python train.py --train_examples=245000 --horizontal_flip=false --max_grad_norm=3.0
Rows from block 4, named by matrix and row number. Rows with one number belong to one channel. Each number is 128 + 24 x the weight over its row's rms, rounded and kept within 0 to 255. All counts start at 0. After the name is the row's rms in percent of the matrix's.
# convs0: first 3x3 conv (model.blocks.4.convs.0.weight, 64x64x3x3), inputs 0-21, a 3x3 kernel for each
# convs1: second 3x3 conv (model.blocks.4.convs.1.weight, 64x64x3x3, transposed), outputs 0-21, a 3x3 kernel for each
convs0.12 097 [106 104 114 123 132 120 136 125 130 131 171 183 145 121 140 132 141 126  84 108  40 105 145 102 140 154 132 146  91  83 148 125 125  89 157  98 129 144 160 117 118 145 121 108 168 174 141  99 152 138 126 154 139 129  73  88 111 117 142 138 107 163 138 105 118 125 120 122 111 109 132 130 122 115 142 118 136 134  99 103 124 114 134 153 124 129 148 112 121 114 123 106  77 135 106  85 167 139 127 107 164 190 100 134 165  79 131 145 124 112 131  95  97 120 147 140 134 110 148 171 114 131 119 124 114 106 149 153 112 131 161 111 156 164  95 204 162 117 163 105 101 132 120  76  61 120 140 113 137 150 124 160 159 145  75  66 168 122 125 184 135 127 128 164 199  90 125 160 120 157 159 117 144 115 110 141 108 111 137 112 135 130 120  97 104 118 137 122 134 139 138 172 106 108 130 121 111 123]
convs1.12 102 [ 89 115 118  91 112 145 127 159 156 114 133 117 136 127 119 151 158 121  99 124 107 141 138 121 176 160 158 125 112  63 153 122  94 115 111 113 141 118 134 131 138 125 107 129 127 114 113 119 138 103 140 119 118  95 136 114 128 121 116 140 116 143 127  98 154 129 117 156 118 111 106  91 149 161 142 131 136 120 126 141 130  96 100  82 117 118 116 124 137 134 102 112 103 138 125 122 139 136 119 141 142 176 122 125 146  87  95 154 107  94 114 137 158 119 140 141 132 127 134 139 117 132 128 125 141 128 137 101  98 134 141 112  92 115  92 133 129 122 154 129 127 150 145 135  63 100  88  71 106 131 137 159 175 116  96  91 156 141 118 195 171 132  85 107  98 109 151 153 114 117  64 167 151 169  92 119 115 117  82  88 141 123 136  92 116 142 105 123 120 123 120  90 163 165 151 151 158 184]
convs0.13 100 [141  84  97 164 120 113 178 117 124 126 110 136 126 133 153 104 111 148 129 110  99 139 134 100 115 120 111 124 133 122 141 156 130 147 142 118 103 139 140 117 137 166  95 124 145 119 114 102 152 116 127 177 126 160  61 115 102 133 146 141 121 143 170  62 107  67 124 138 149  84 115 141 142 112 118 121  96  99 125 118  84 136 147 183 113 131 142  87 111 154 130 110  98 135 141 161 117 128 172 109  89 136 119 125 134 127 153 143 140 104 111 128 116 128 106 123 140 141 161 131 126 127 111 172 124 131 185 158 146 121 123  88 118 107  49 138 136 153 126 143 117  84  83  83  51 120 116 102 138 128 108 146 165 147 147 104 148 129  98 121 125  88 162 140 116 133 131 137 148 122 114 152 143 129 160 141 137 174 134 147 179 166 162 118 105 105  98 120 118 177 182 194 119 138 147  95 104 161]
convs1.13 100 [159 128  90 170 114  99 160 152 115 138 123 125 134 107 123 150 133 149 115 141 138 130 139 121 160 143 124 113  92  74 156 172 125 133 129 133 133 163 159 125 132 127  87 100 101 133 120 123 119 146 131 119 144 145  54 118  84 109 117 113 143 180 151 109 153  96 113 126 129 168 184 150 130 157 125 133 170 138  94  92  96 150 131 138 122 139 141  82 111  87 132 151 151 136 163 154 103 144  89  55  96 110 131 149 119 112 126 127 119 127 131 139 109 132 155 124 135 131 148 101 142 143 100 141 108  74 115 117  81 127 137 120  84  91  48 151 150 124 136 150 140  86  90 139  76  56  88  96  94 134 132 124 152 133 130 120 146 140 123 123 153 129  76 115  95 139 147 140 116 109 110 133 134 152 148 129  86 108  91  57 130 148 109  83 117 122 122 110  60 100 149 150  81 119 116 109 128 106]
convs0.14 096 [103 141 140 108 115 129 133 142 136 102 145 138  78  97 121 122 134 168 106 112  96  77  97  85 103 135 126 132 120 111 148 148 168 112 114 139 121 145 149  71 118 141 103 145 154  79  96 133 147 144 102 172 152  98 139 148 138 138 148 154 127 132 163 168 144 147 147 115 121 113 124  95  98 104  69 141 132 102 136 105 133  97 119 178 116 123 203 143 172 185 125 143 165  66 108 139  65 122 152 131 146 135 141 140 136 160 143 119 130 159 131 155 162 146 174 131 149 126 119 117 167 123 101 112 130 113  99 121  89 129 101  91 168 106 135 114 156 134 115 135 164  83  94 149  90 102 136  99 120 119 120 130 118  95 124 120 122 135 152 127 124 177 141 145 120 111 106 124  84  95 113 120 138 144 134 128 119 143 125 120 160 113 145 144  96 125 144 134 115 108 115 152  61 114 138  51 113 159]
convs1.14 098 [ 90  67 107 117 136 156 100 123 160 102 123  81 111 133 152  92 127 136 106 121 153 116 130 165 124 119  96 106 127 117  92 111 124  92 103 103  87 126 137 105 127 141 112 108 119 114 122  95 126 146 112 135 136 115 119 100 125  82 111 143  72 135 156 160 140 156 156 109  91 105 110  50  91 130 158 124 133 144 143 141 155 156 149 118  75 117 113  85 117 132 107 127 165 123 151 182  96 135 146 145 141 156 135 143 130 115 143 139  83 111 133 126 139 127 134 139 141 109 116 139 138 139 143 104 104  91 126 137 121 107 145 123 152 151 153  78 132 155  79 127 153 104 149 135  99  96 102 133 132 115 152 128 105  95 110  98 106 143 132 139 155 171 134 132 184 143 127 137 131 150 138 103 101  98 121 129  96 120 115 113 167 136 103 151  96 105 157 142 134 107 164 170  60 138 156  55  93  98]
convs0.15 097 [ 89 121 124 105 144 143 109 131 133  93 115 123  94 128 131 118 140 146 115 122 133 100 114 153 158 133 149 128  82  61 124 147 146 115 117 110  40 127 170  55 130 169  80 149 179  93  77 139 143 130 138  91 109 156 120 110 151 164 111 109 126 120 118 114 125 115 123 137 128 123 135 124 102 121  90 109 124 177 111 132 169 116 125 121 132 131 126 134 156 170  57 121 135  77 130 129  93 137 161 130 139 151 141 140 140 125 134 105 143 131 127  99 122 148 109 112 117  88 125 110 120 113 101 110 101 143 107 122 110 159 134 116 170 135 136 149 137 105 138 136 119 146 149 138  89 113 104 106 146 115 124 146 133 181 143  96 136 143 106 109 136 135  98 106 147 112 111 136 127 144 148 111 133 172 112 119 119 113 101 133 158 117 138 146 130 109 105 137 124  85  93 115 113 120 118 168 154 134]
convs1.15 101 [106 124 118 111 114 122 127 147 110  90  88 120 123 126 117 124  96 124  89 133 123  87 119 118  80 119 144  98  84 102 108 107 140 195 165 139  67 125 154  72 140 167  72 133 173 126  94 126 122 134 124 137 168 157 103 141 142 115 136 118  60 112 112  98 141 149 101 124 123  91  89  65  93  93 139 139 123 146 123 142 129 133 116 145 131 121  94 115 134 105  66 121 157  99 137 158  93 141 163 185 127 105 179 118  85 127 138 113  94 136 134 116 116 128 126 109 139 135 125 132 159 128 109 174 134 129 138 133  66 151 142 118 131 138 129  46 111 158  90 112 121 123 120 130 116 154 164  80 133 135  96  95 101 154 128 111 163 128  88 167 126  83 131 134 115 142 124 126 170 169 169 155 150 139 117 135 141 111 123  85 112 141 151 120 131 111 143 126 116 144 113 111 109 131 131  87 128 160]
convs0.16 103 [ 96 129 137  98 126 146 129 148 152 192 138 107 156 154 139 133 141  66 149 124  92 133  81 108 138 134 155 121 126 103 112 113 129 156 144 123 126 132 129 136 119 118 130 102 109  85  90 148 151 114 125 139 144 127  93  86  99 101 135 136 114 175 162  70 123 144 112 122 132  85 115 133 101 129 103 110 112  98 100 110 125 124 136 121 130 136 118 119 143 125 170 171 151 131 137 141  79  91 116  96 125 103 106 115 126  98 140 157 139 133 134 127 100 119 135 116 142 142 129 124 122 130 129 144 147 132 129 121 142  87 105 137 111  96 120 131 168 162 105 125 109 116  87  81  93  99 121 148 133 140 113 116 136 144 150 122 112 128 126 103  93  52 120 119  56  87 140 112 166 168 124 159 172 134 129 137  90 152 158 124 102  90  73 126 117  99 149 133  83 137  95 121 155 119 133 148 153 177]
convs1.16 093 [113  94 102 180 129 116 136 123 141 131 141 141 112 117 127 122 112 102 144 127  94 150 144 125 169 149 145 145  86  78 142 107 106 180 148  97 137 139 139 142 132 135 124 141 167 134 115 102 112 157 162 149 198 180  84  85 114 101 117 138 159 178 207 110 169 164 111 129 147 131 146 156  98 116 126 136 148 152 156 119 105 160 120 139 153 136 144 155 133 146 146 156 173 119 133 135 112  96 107 106 129 169 121 152 154 128 163 188 174 133 136 169 140 153 137 127 120 109 158 135 125 116 150 122 119 133  75 100 103  88 131  96 110 142 114 200 183 160 171 139  96 119 112  98  84 106 100  86  93 100  91 147 148 126 154 114 159 153 118 136 137  88  57 101 140  98 109 125 147 135 142 133 127 104 141 135 108 127 119 114 134 132 150 156 109 110 124 129 107 120  84 157 139 119 136 103  99 110]
convs0.17 105 [148  85 110 127 119 120 134 131 129  61  80 118 132 105 130 151 148 156 155 129 148 121 116 129 128 126 164 136 137 115 136 140 114 143 162 147 140 132 149 112 121 110 117 126 102 124 133 176 138 116 119 110  95  98 150 106 139 149 106 164 151 133 173 152 142 162 135 125 117 133 139 107 135 117  96 142 141 102 126 123 114  82 102 159  99 109 116 148 158 135 155 167 165 108 116 106 123 109  52 113 137 160 127  81 125 168 142  99 135 131 112 150 147 108 116 102  73 135 144  91 137 129  91 148 135  95  66  99 127 137 136 120 130 128 146  61 106 121  96 116 139 126 147 171 165 174 164 122 114  90 145  96  47 133 138 106 125 143  85 105 125  94 109 119 127 108 114 115 121 121 104  51 156 144 110 150  98 104 122  74 145 119 153 143 115 126 117 105 116  90 106 110 117 152 169 100 121 174]
convs1.17 103 [ 98 132 174 104 117 158 128 129 125 111 100  93 112 110 119 153 124 156 142 154 145 120 134 132 109 128 142  97 109 102 119 122 123 128 113 141 120 129 141 151 133 126 138 120 100 113 142 109 125 124 120 120 139 123  87 139 143  76 113 124 103 130 170 153 166  99 152 138  91 139 122  66 138 113  94 134 125 117 137 143 135 107 109 132 155 139 158 110 132 146 151 134 113 131 109  91 101  86  70 192 113  84 137 100 110 130 123 134 114 135 166 135 115 121 117 119 108 127 161 116 148 137 118 129 106  93 131 123 107 130 108 115 157 141 119  67 135 170 110 136 191 129 135 178 213 140 113 177 135  84 127 109  91 131 142 158 155 129 131 115 120 132 180 134 154 166 115 122 130 162 139  97  89 108 147 126 114  94 108 105 122 107 148 142 124 142 118 121 146 113 104 108  80 114 125 115 131 139]
convs0.18 101 [133 116  96 104 144 144  90 134 150 108 147 114  82 138  80 118 154  81 116 120  94 121 133 114 147 157 129  81  64  47 150 115 106 124 102  94 137 129 142 152 121 122 152 116 126 112  99 136 100 106 124 137 129 148 126 140 142 115 140 123 115 143 118 146 154 114 115 132 120 113  97  91 110 144  85 104 125  63 149 164 130 191 161 107 144 124 112 163 150 101 146 130 151 130 134 166 144 140 164 109 103 106 104 128 123 114 115 124 141 143 154  92  93 122 107 110 140 148 124 156 121 117 156 116 115 135 145 117  82 146 135 119 134 122 116 123 146 115 125 141 113 132 128 116 135 114 103 132 108 122 149 129 149  97 100  75 119 131 102 116 122 116 115 136  95  67 144  98 116 145 173 154 160 158  99 133 134  97 138 157 110 147 119  89 124 104 150 137 138 121 133 168 111 133 128 104 164 142]
convs1.18 114 [ 66 110 125 111 143 153  82 133 135 111 131  89 126 132 110 117 136  63  70  81 107 115 126 130 104 112 148  82  53  23 171 134  73 168 136  50 153 158 149 150 145 145 146 140 126 147 118 118 138 138 115 142 137 106 126 144 138 128 118 141 151 123 133 153 137 126 145 139 116 117  96  87 173 134 127 134 132 114 129 142 117 108 113  97 123 112 120 165 143 116 134 138 135 133 129 137 117 129 121 122 140 151 126 148 152 142 127 129 102 134 153 108 129 131  75  99 112 141 151 128 122 116  96 109 128  92  87 108  51  95 131  69 113 132  79 132 126 162 153 122 150 133 116 122 112  92 100 146 151 140 144 131 133  84  72  58 123 119  97 116 120 103 110 135 126 133 137 156 135 114 147 112 112 113 111 141 124 139 136  83 149 146 134 140 110 122 108  98 114  98 100 151 100 116 172  88 110 152]
convs0.19 093 [126 158 161 133 129 114  77 105 128 151 145 140 106 121 133 106  98 170 108 122 170 130 134 151 130  99 149 129 169 175 118 119 160  88  99 159 142 130 119 133 119 123  84  84  65 128 121 125 130 128 118 138 113  99  51  91 125 130  96 133 157 130 145 129 101 115 130 135 145 114 146 151 117 116 128 112  98  96 130 150 155 105 106  87 128 136  97 163 149 140 180 157 117 119 112 102  84  89  86 124 114 134 151 113 139 107  96 166 156 155 122 132 115 105 127 114  67  88 107 117 106 125 152  93 115 134 146 144 106 119 126 132  95 141 152 154 134 128 107 132 144 105 121 116 121 132 127 131 122 134 144 102 118 129 117 127 121 102  91  85 113 103 115 105  85 112 121  83 121 131  97 117  99  60 133 109 101 177 149 126 142 129 105 175 161 108 113 118 100 115 119 131 148 150 112 133 104  91]
convs1.19 102 [135 169 101 126 139 114 109 102 115 148 158 147 114 133 158 104  75 108 102 131 124 127 131 113  97 136 129 126 175 182 132 124 131 137 111 150 135 155 162 119 144 146 132 123 132 138 147 153  93 132 155 117 134 129 117 112 152 118 158 158  97 141 170 128 122 119 129 113 127 121 117 134 109 126 121 133 116 151 111 114 161 134 141 100 152 138 103 150 152 106  89 105 119 102 120 120 126 123 106  76 111 136 130 140 134  85  98 114 160 116 151 146  97 109 153 116 127 121 127 159  99 121 131  61 127 187 109 124 114  92 112 125 116 117 134 108 119 114  93 137 136 135 121 133 155 161 112 152 150 123 118 134 101 147 115 118 149 128 134 120 124 134 123 141 120 142 144 140 157 170 164 161 107 120 177 130 155 176 129 144 132 165  92 172 136  93 154 139 113 116  76  56  96 123 104  97  99 109]
convs0.20 107 [114 125 155  99 107 123  75  78  80 108 122 132 141 134 110 137 118  93 112 131 120 167 146 127 145 121 114 114 134 151 108 125 146 131 149 141  67 100 106 108 139 135 119 154 151 155 124 141 147 110 107 130 157 150 147 146 143 120 112 106 113 138 128 167 168 161 136 141 143  89 141 161 146 192 107 125 144 120 108 107 121 137 118  97 161 141 126 139 125  96  96 119 116 119 130 131 131 134 117 146 150 127 125 154 154 115 138 142  96 115 130  86 117  79  87 103  98 178 159 147 141 103 118 127 106  64 114 141 129 124 138 120 135 134  95 133 138 122 157 157 148 143 144 142 161 140 138 131 135  97 113 105  61 150 131 130 151 140 110 164 139  93 114 123 127 125 107 142 126 133 168  92 121 104 118 116 113 137 133 143  88 137 154  86  89 133  95 127  98 146 151 136 153 132 109 170 166 162]
convs1.20 105 [126 137 137 130 121 137 160 141 138 118 124 107 131 116 101 143 159 118 132 114 146 137 121 126 163 141 141 125 111 151  97 116 117  97 119 150  98 111  99 120 138 138 123 145 142 116 114 126 121 122 112 182 127 142 100 100 108 122 108 115 127 121 152 151 137  95 125 116  98 121  87 114 192 122 154 144  95 118 104 115 124 103 105 162 140 112 148 167 124 150 135 143 155 123 114 123  98  88  83 160 123 131 137 129  99 139 147 110 127 121 137  99 137 145  86 119 124 223 167 153 152 124 118 134 101  71 138 123 158 134 113 109 164 125 114 183 131 135 161 107  93 123 113  94 188 139 115 121 135 108  89  99  84 129 118 157 143 121 112 144 127 103 142 131 183 116  76 118 121 167 182 127 112 119 126 134  97  71 126  89 128 126 163 130 120 148 146 160 142 151 163 124 116 136 137 155 122 159]
convs0.21 104 [146 109  96 138 100 152 170 114 141 171 141 102 120 116 114 125 115  99 162 148 123 122 123 119 139 162 121 126 151 169  99 129 123 104 103  79 134  91  79 122 116 108 139 150 150 182 151 112 152 127 118 115 103 147 123  87 109 153 137 133 112  96 108 138 130 139 123 121 178  84 110 125 130 139 146 100 118 103 126 102  94 155 148 122 135 123 111 130 136 101 138  91 112 117 116 138 109 120 152 153 142  87 119 115  91 115 139 112 158 114 109 162 138 134 168 148 148 148 115 117 157 119 103 178 145 120 157 167 152 128 115 136 137 138 152 135 139 168 102 123 134  93  93  98 130 129 136 135 116 144 146 137 153 122 181 179  85 131 154  83 122 148 128 129  94 104 129  89  62 100  93 165 117 157 166 129 114 140  96  93 123 125 102 120 136  85  98 108 101 133 139 112 116 144 135 139 117  94]
convs1.21 102 [122  95  62 133 134 102 138 140 127 160 145 124 146 150 120 136 140 128 134 127 110 141 117 108 119 115  79 154 157 204 180 144 155 120  79 112 143  94 101 149 134 125 117 153 139 148 124 129 121 123 125 114  94  98 181 144 153 138 153 142 103 114 112  77 137 181 108 135 133  85 132 132 190 151 144 143 105 148 137 113 101 140 154 122 174 146 115 183 177 141 106 122 101 140 134 120 111 113 101 116 152 134 137 144 136 144 109  98 144 140 150 135 145 152 150 102 128  94  89  92 114 109 115 138 114 115 108 151 116  85  85 132  68  98  99 122 145 126 117 134 102  90 104  79  96  94 110 138 126 124 129 150 134 152 142 194  90 125 171 112 111 156 137 154 154 101 138 147 136 143 130 186 196 142 144 144 113 132 124 102 137 141 138 122 110 131 151 153 112 179 163 119 141 127 127 103  75 115]
convs0.22 101 [103 139  96 128 108 109 155 148 116 124 141 109 111 116 110 127 114 145 118 137  82 112 147 129  97 147 119  83 105 130  95 132 173 138 134 179 114  94 117 121 153 171 109 133 165  87 108 108 106 110  82 140 122  66  73 124 168 101 116 159 116 110 145 138 134 120 134 107 134 147 136 161 153 107  86 118 108 100 112 142 176 126 129 130 124  89 140 172 155 179 124 110 121 103 118 132  79  97 159 136 129 142 157 123 121 188 164 115 177 156 155 156 101 127 130  86 105 160 143 126 171 118 107 144 136 104 134 154 129 126  93  96 104 111 131 158 139 167 141  99 155 128 105 159  71 100 115  78 123 148  84 133 100 156 161 168 131 112 146  95 117 115 114 131 115 118 126 127 129 144 141 167 157 133 116 129 147 107 104 101 122 127 104 142 154 125 137 147 121 107  93 138 165 114 132 209 166  99]
convs1.22 102 [119 129  86 128 134 120 102 133 155 140 158 116 160 120 132 127 162 130 116 127 127 131 124 134 113 111 103 115 115 110 117 137 119 106 139 123 105 115 130  94  94 106 152 157 122 154 106 138 154 132 133 107 114 126 116 150 103 130 124 128 127 115 155 100 112 151  95 134 176  83 141 147 104  91 105 128 134 107  93 101 103  82 138 146 115 147 116  88 152 115 105 126 139 113 148 142 141 159 144 157 139 126 112 157 136 117 126 148 140 126 168 125 117 151  95  72 110 116 126 104 133 153 122 116 120  49 129 155 108 126 136 130 121 117 149 121 164 125 121 156 129 118 146 109  94 123 126 119 125 123 116 112 103 141 143 161 121 128 154  92 110 114  63 100 116 121 122 130 159 154 160 104 138 117  99 121 143  65  97  87 169 145 143 150 129 114 174 104 104 155 111 102 153 121 113 188 167 172]
convs0.23 099 [ 53  99 157 103 124 155 119 124 120 135 139 136  87 154 113  90 171 118 184 154 135 135 123 144 135 125 155  63 101 156 154 128 151 142 116 159 116 138 144 117 120 120 154 151 140 122 161 148 114 125 111  93 158 149 172 145  87 154 148  99 142  91  53 184 129 113 127 125 138  53 112  93 134 127 158 111 139 166  94 103  85 149 138 133 137 114 102 140 149 111  84 109 105 113 134 123 132 124 108 164 139 133 149 127 106 143  79  31 146 100 135 137 102 136 132 137 167 145 150 151 143 156 131 122 100 119  80  83 133 106 126 146 152 126 144 103 100 134 120 126 134 150 143 166 190 180 111 135 118  92 144 136  86  80  95 119  95 132 135 138 172 166 156 161 151 109 122 162 115 114 139 120 128 155  74 150 153 106 110 116 147 171 168  92  85  79 105 111 166  86 150 112  88 145 113  82 135 100]
convs1.23 091 [ 86 129 155 112 122 156 110 113 152  99 147 140 116 102 148 111 129 173 101 121 130 125 130 103 135 114 101 146 167 131 150 130 150 150 123 134 162 154 128 143 121 113 148 137 117 109 115 136 133 115 132 137 118 135 175  96  85 155  90  99 129  99  93 166 156 146 145  86 126 144  90 107 169 153 183 130 123 149 105 122 178 121 131 135 135 131 116 137 161 129 116 129 127 158 160 132 119 133 140 176 155 147 131 119 114 150 133 115  99  97  75  77 111 102  74 111 126 131  84 169 123 104 148 110 137 149 126 153 161 119 126 143 121 125 138  87  96 114 131 134 133 151 144 137 147 177 193 134 116 125 110 112  67  56  61  68 101 125 127 121 157 165 143  93 108 103  77 128 112  98 114  78 113 119 137 163 145 173 160 154  88 125 125 132 139 145 149 137 133 108 135 157  93 113 151 103 104 149]
convs0.24 094 [104 149  91 110 140 149  97 120 136 124 106  94 118 136 126  97 119 127 147 111 143 128 130 142  85 125 109  96  93 105  86 149 130  87 153 125  78 123 101  81 110 139  90 105 120 183 134 137 146 113 148 101 110 158 123 134 117 118 134 119  72 109 103 199 127 136 136  87 128 135 137 155 106 158 144 106 136 157 115 121 135  87 107 138 108 115 127 168 129 104 119 123 135 107 116 132 116 126 128 114 139 127 118 121 153 126 124 154 126 165 116 127 152 123 104 118  85 131 119 129 120 118 128 149 128 154 155 106  81 136 118  89 148 123 136 101 138 102 118 154 105 136 178 136 133  86 111 133 123 126  88 103 150 126 138 119 145 145 121  74 104 105 123 128 127 117 151 146 125 165 172 113 144 120 138 146 103 166 124 107 183 136 121 165 117 112 172 148 131 117 101 105 119 130 127  60 101  97]
convs1.24 099 [113 122 135  95  74 125  66 107 115 131 157 121 120 126 118 129  97 101  99 145 177 114 136 146  79  99  88  53  84 135 102 131 125 124 139 133 134 135 138 100 129 140  86 131 152 139 117 131 137 109 105 150 119 113  76 143 118 106 156 151  97 124 102 137 136 101 191 168 109 165 138 111  87 111 131 126 124 130 113 107 122 128 135  90 141 117 120 110  94 116 140 116 124 160 134 163 144 122 151 164 167 120 135 110  95 113 139 120 143 121 145 132  94 100 158 108 105 135 131 120 126 121 108 106 122 126 128  93  98 131 137 121 184 172 131  61  97 143  71 111 142 131  95 149 127 103 138 152 132 151 106 116 153 149 118 112 170 119 113 136 101  95 110 108  94 104 121 114 124 138 128 159 109  78 148 116  99 180 109  71 133 134  93 120 147 114 137 135  89 118 111 124  86 116 142  93 144 166]
convs0.25 104 [ 88 162 170  63 143 166  66 105 103 122 121 130 156 149 119 111 130 113  86 128 140 133 131  91 129 142 124  80 114 147 107 137 159 117 149 139 157 139 117 137 108  79 157 125  91  90 101 120 110 147 140 155 170 169 115 106 142 120 130 163  66  92 150 123 118 141 130 114 118 143 107 107 114  81  96 122 108  97 110 152 159  95 124 125 100 100 133 182 147 177 165 161 147 123 108 114 131  95  91  77 125 141 102 119 140 106 131 151  96 140 155 108 122 145  55  88 111 121 143 131 122 147  89 136 157 136 158 134 129 131 150 149 104 111 140 131 129 130 123 149 164 120 149 168  95 112 134 145 119 107 129 132 112 103 120 135 117 123 154 148 133 136  98 144 201 100 132 175 134 143 177 113 124 148 131 115 139 121 116 135 132 145 157 146 131 114  88 119 114  88 140 145 123 139 113  88 115  77]
convs1.25 094 [ 88 123 141  97 140 177  66 131 149 145 118 141 148 116 143 132 109 140 119 109  81 125 151 140  99 134 142 133 114  99 135 123 120 136 135 159 156 140  99 180 154 104 170 141 126 109 115 114 124 113 134 145 144 156 135 152 121 131 138 140 168 151 164 109 122 130 103 113 127 111 111 124 130 120  70 126 135 102 123 147 138 104 107 127 164 141 138 149 130 142 182 158 124 154 136 117 139 106  87 124 145 156 119 100 145 121 119 188 128 135 151 120 115 145  89 105 100 139 108  95 148 138 128 130 150 153  64 107 101  79 100 106 140 118  96  90 140 176 115 134 150 105 109 129 138  67  74 145 126 115 138 112 103 133 122 119 126 119 134 111 123 142 104 121 144 114 129 142  54  71 111 102 130 120 133 133 126 148 147 113 135 100 112 138 153 140 117  92 150  98  78 130 114 101 134 106 146 174]
convs0.42 098 [133 149 103 150 146  86 152 150 134 163 136 126 142 120 140  96  83 128 130 133 125 135 134 122 132 136 137 155 161 171 115 128 135  86 149 148 120 100  95 121 118  91 140 149 133  96 123 156 147 128 128 162 148 156 142 122 107 130 112 103 100  90  93 163 115  74 161 140 101 121 121 131 134 151 123 152 157 113 124 119 108 118 105 105 114 133 127 129 160 125 104 144 140 105 142 142 117 133 141 156 105 116 116 127 124 154 149 122 103  95 107 143 116 127 192 149 142 125 121  97 113 118 102 173 157 131 131 113 126 105 103 125 108 153 139 119 133 166 114 111 145 101 103 150 146  97  76 154 122 128 125 122 164 111 154 172  58 113 117  46 119 115 174 112  93 157 142  90 123 126 126 133 159 142 133 110 129 124 133 149  69 119  94 154 138 109 174 175 125  96 163 145  94 136 124 109 120  91]
convs1.42 096 [126 125  75 157 133  85 144 146 117 134 140 153 104 141 141 103 134 133 111 131 102 111 128  93  93 128 115 119 144 142 130 147 158  72 117 118 105 111 117 123 124 129 175 161 143 150 123 105 142 131 112 152 126 124 148 139 155 145 110 124 101  86  61 159 151 163 137 144 121  78 127  80 124 119  82 136 133  97 180 130 114 183 126 130 120 103 122 151 160 148  98 121 138 122 141 142 157 134 139 101 144 163 134 144  94 148 167  95 134 117  90 108 157 126 104 141 115 133 101  87 120 111 134 115 152 191 125 162 139 127 165 150 110 133 168 113 157 134 135 151 113 118 138 126 162 107 108 173 139 131 163 159 127 126 175 176 113 148 151  98 118 162 134 148 163 127 149 137 135 149 134 128 131 122 129 133 121 122 119 144 122 100  75 164 139 130 193 161 146 164 143 169 133 106 130 132  93 141]
convs0.43 106 [138  92  96 133 151 113 127 109 130 128 111 158 169 129 125 141 135 138 153 152 142 115 135 169 122 144 148 104 141 134 112 120 131 141 136 146 161 118  82 120 105  82 150 136 136  95 116 105 113 140 143 132 138 163 138 124 103 119 152 118  80 145 140 152 130 175 152 109 138 135  90 135 133 138 139 154 134 129 143 138 146 131 122 175 149 141 143 139 155 139 158 133 103 138 133  97 144 134 105 134 163 118 109 119 126 102 129 120 100 121 138 125 163 142 108  93  96 215 127 112 155 112 103 101  83 118 161 132 135 122 171 162 107 121 107 101 128 177 124 102 181 125 126 158 165 134  81 160 135 120 118  90  85 123 117 110 104  82 103 132 123 144 120 118 118 167  97 133 147 120 107  98  83 115 105 120 128 113 140 151 111  91  73 152 133 105 115 149 139  90 107 100 120 134 120 135 172 183]
convs1.43 100 [ 84 121  91 128 122 108 127 110 131  95 100  98 119 123 104 133 146  95 125 137 156 150 136 149 144 102 117 138 140 122 137 171 143 131 166 153 130 138 170 119 107 125 136 117 145 125 119 132 130 159 158 130 159 183 129 135 108 144 112  89 141 109 106 139 146 177 134 150 109 134 149  93 116 100 146 120 113 155 103 125 104 111 110 129 113 120 179 101 121 203 159 166 199 138 132 133 140 131 120  87  78  81 128 123 108 131 142 121 124 135 150 116 121 128  88 149 125 175 152 151 133 126 140 141 105  75 129 133 159 124 126 143 123  80  95 120 153 153 108 122 145 122  96 117 182 146 117 151 104 103 118  89  85 119 131 166 140 106 123 143 143 114 129 129  90 205 109 105 153 121 115 122 118 134 127 142 138 118 138  99 155 176 170 126 127 132 108 127 134 106  97 117 112 131 144 199 114 141]
convs0.44 090 [125 144 103 157 154 120 134 134 101 158 137 162 132 103 126  90  82 123 146 133 124 120 137 101 131 143  94 116 122 109 129 131 153 124 127 130  85 147 131 122 159 149  87 123 122 158 143 163 140 148 104 126  85 108  73 124 131  79 119 122  74 146  96  96 115 110 132 130 124 121 146 154 118 106 128 135 161 172  92 117 129 146 158 126 141 151 152 121 100 105 167 168 109 122 136  93  93 110  74  83 100  99 107 109 125 111 140 106 168 112 106 174 117 100 149 100 108  91 119 150 167 156 135 145 148 142 144 104 138 121 139 157 139 161  99 114 108 155 130 129 124 106 122 113 111 103 127 132 111 121 183 158 166 199 143 121 165 115  96 142 107  86 115 138 142 146 121 116 136 132 145 116 127 143 144 141 148  84 141 124 140 166 152  99 149  93  96 134  99 139 112 103 164 116 155 142 116 180]
convs1.44 101 [137 100 106 152 118  83 110  97 141 118 141 135 144 139 108 132 134 116 159 137 116 133 129 115 155 125 137  87  97 129  98 104 145 121  93 116 100 121 108 115 123 114  84 118 106 167 102 136 152 113 127 142  92 100  84 139 163  92 153 164  47 113 132  63 103 136 111 122 135 159 155 160 142 141 157  70 109 146  54 100 110 117 137 124  79 109  93 120 141 106 123 113  83 135 132  91  83  59   8 110 154 113 102 133 148  78  99  83 152 123 148 146 102 111 164 163 129 136  98  94 116 132 116 129 157 115 122 111 112 129 133 117  85 105  70 162 158 136 141 157 139 111 117 142  80 108  94 105 140 126 152 136 135 156 126 144 149 108 122 129 111 111 104 125 145 124 139 151 127 158 159 124 158 126 144 152  92 108 114  88 125 150 103 121 135 111 141 125 138 159 144 144 187 118  98 144  78  91]
convs0.45 095 [127 114  85 133 115  72 156 131 111  84 132 124 106 137 129 105 124 103 139 116 152 132 113 155 111 109 126  90 128  73  89 141 138  99 122 156  95 129 131  72 122 134 117 146 174 119 151 167 120 114 123 123 109 131  97 115 111 117 142 138 155 157 107 100 120 139 123 114 119 136 133  94 122 116 117 133 137 145 151 106 131 146 160 195 151 116 155 150 134 166 108 131 121  90 141 136 102 142 148 145 112 110 120 123  94 185 135 154 112 129 137 132 105 135 111 114 124 152 113 107 137 142 108 144 139  89 106 102 135 112 139 135 121 130  91  65 117 122  90 156 146 142 151 187  98 164 167 101 154 145 118 148 152 120 157 196  94 119 164  73  95  72 113  97 105 136 118 120  92  74  90 131 142 142 138 124 127 127 118 119 123 137 139 114 136 163 113 160 163 137  95 135 137 115 166 154 138 173]
convs1.45 094 [185 155 136 170 142 121 158 124 131 102 167 173  99 126 150  90 114 153 143 118 136 128 128 103 131 124 129  58 101 111 105 144 139 128 155 123 128 129 127 109 126 132  96 125 136 165 131 138 130 118 123 130 129 126  94 115  32 129 126 101 105 114 122  93 130 111  94 130  97  98 131 127 131 108 133 116 116 111 149 136 125 140  87  95 135 111 153 111 125 122 133 121 168  98 132 150  81 112 142 127  71 108 157 137 129 137 120 121 132 148 133 144 145 147 110 131 132 170 116 117 149 117  95 147 113  66  99 109 143 140 135 171 132 138 190  54  63 104 110 131 164 123 153 157 131 109 154 152 118 135 100 110 120 131 152 146 110 139 153 126 117 120 133 112  80 127 133 117 146 149 116 142 125 156 143 121 134 107  92  99 106 128 133  96 121 122 101 133 141 129 151 155  88  97 142  97 108 127]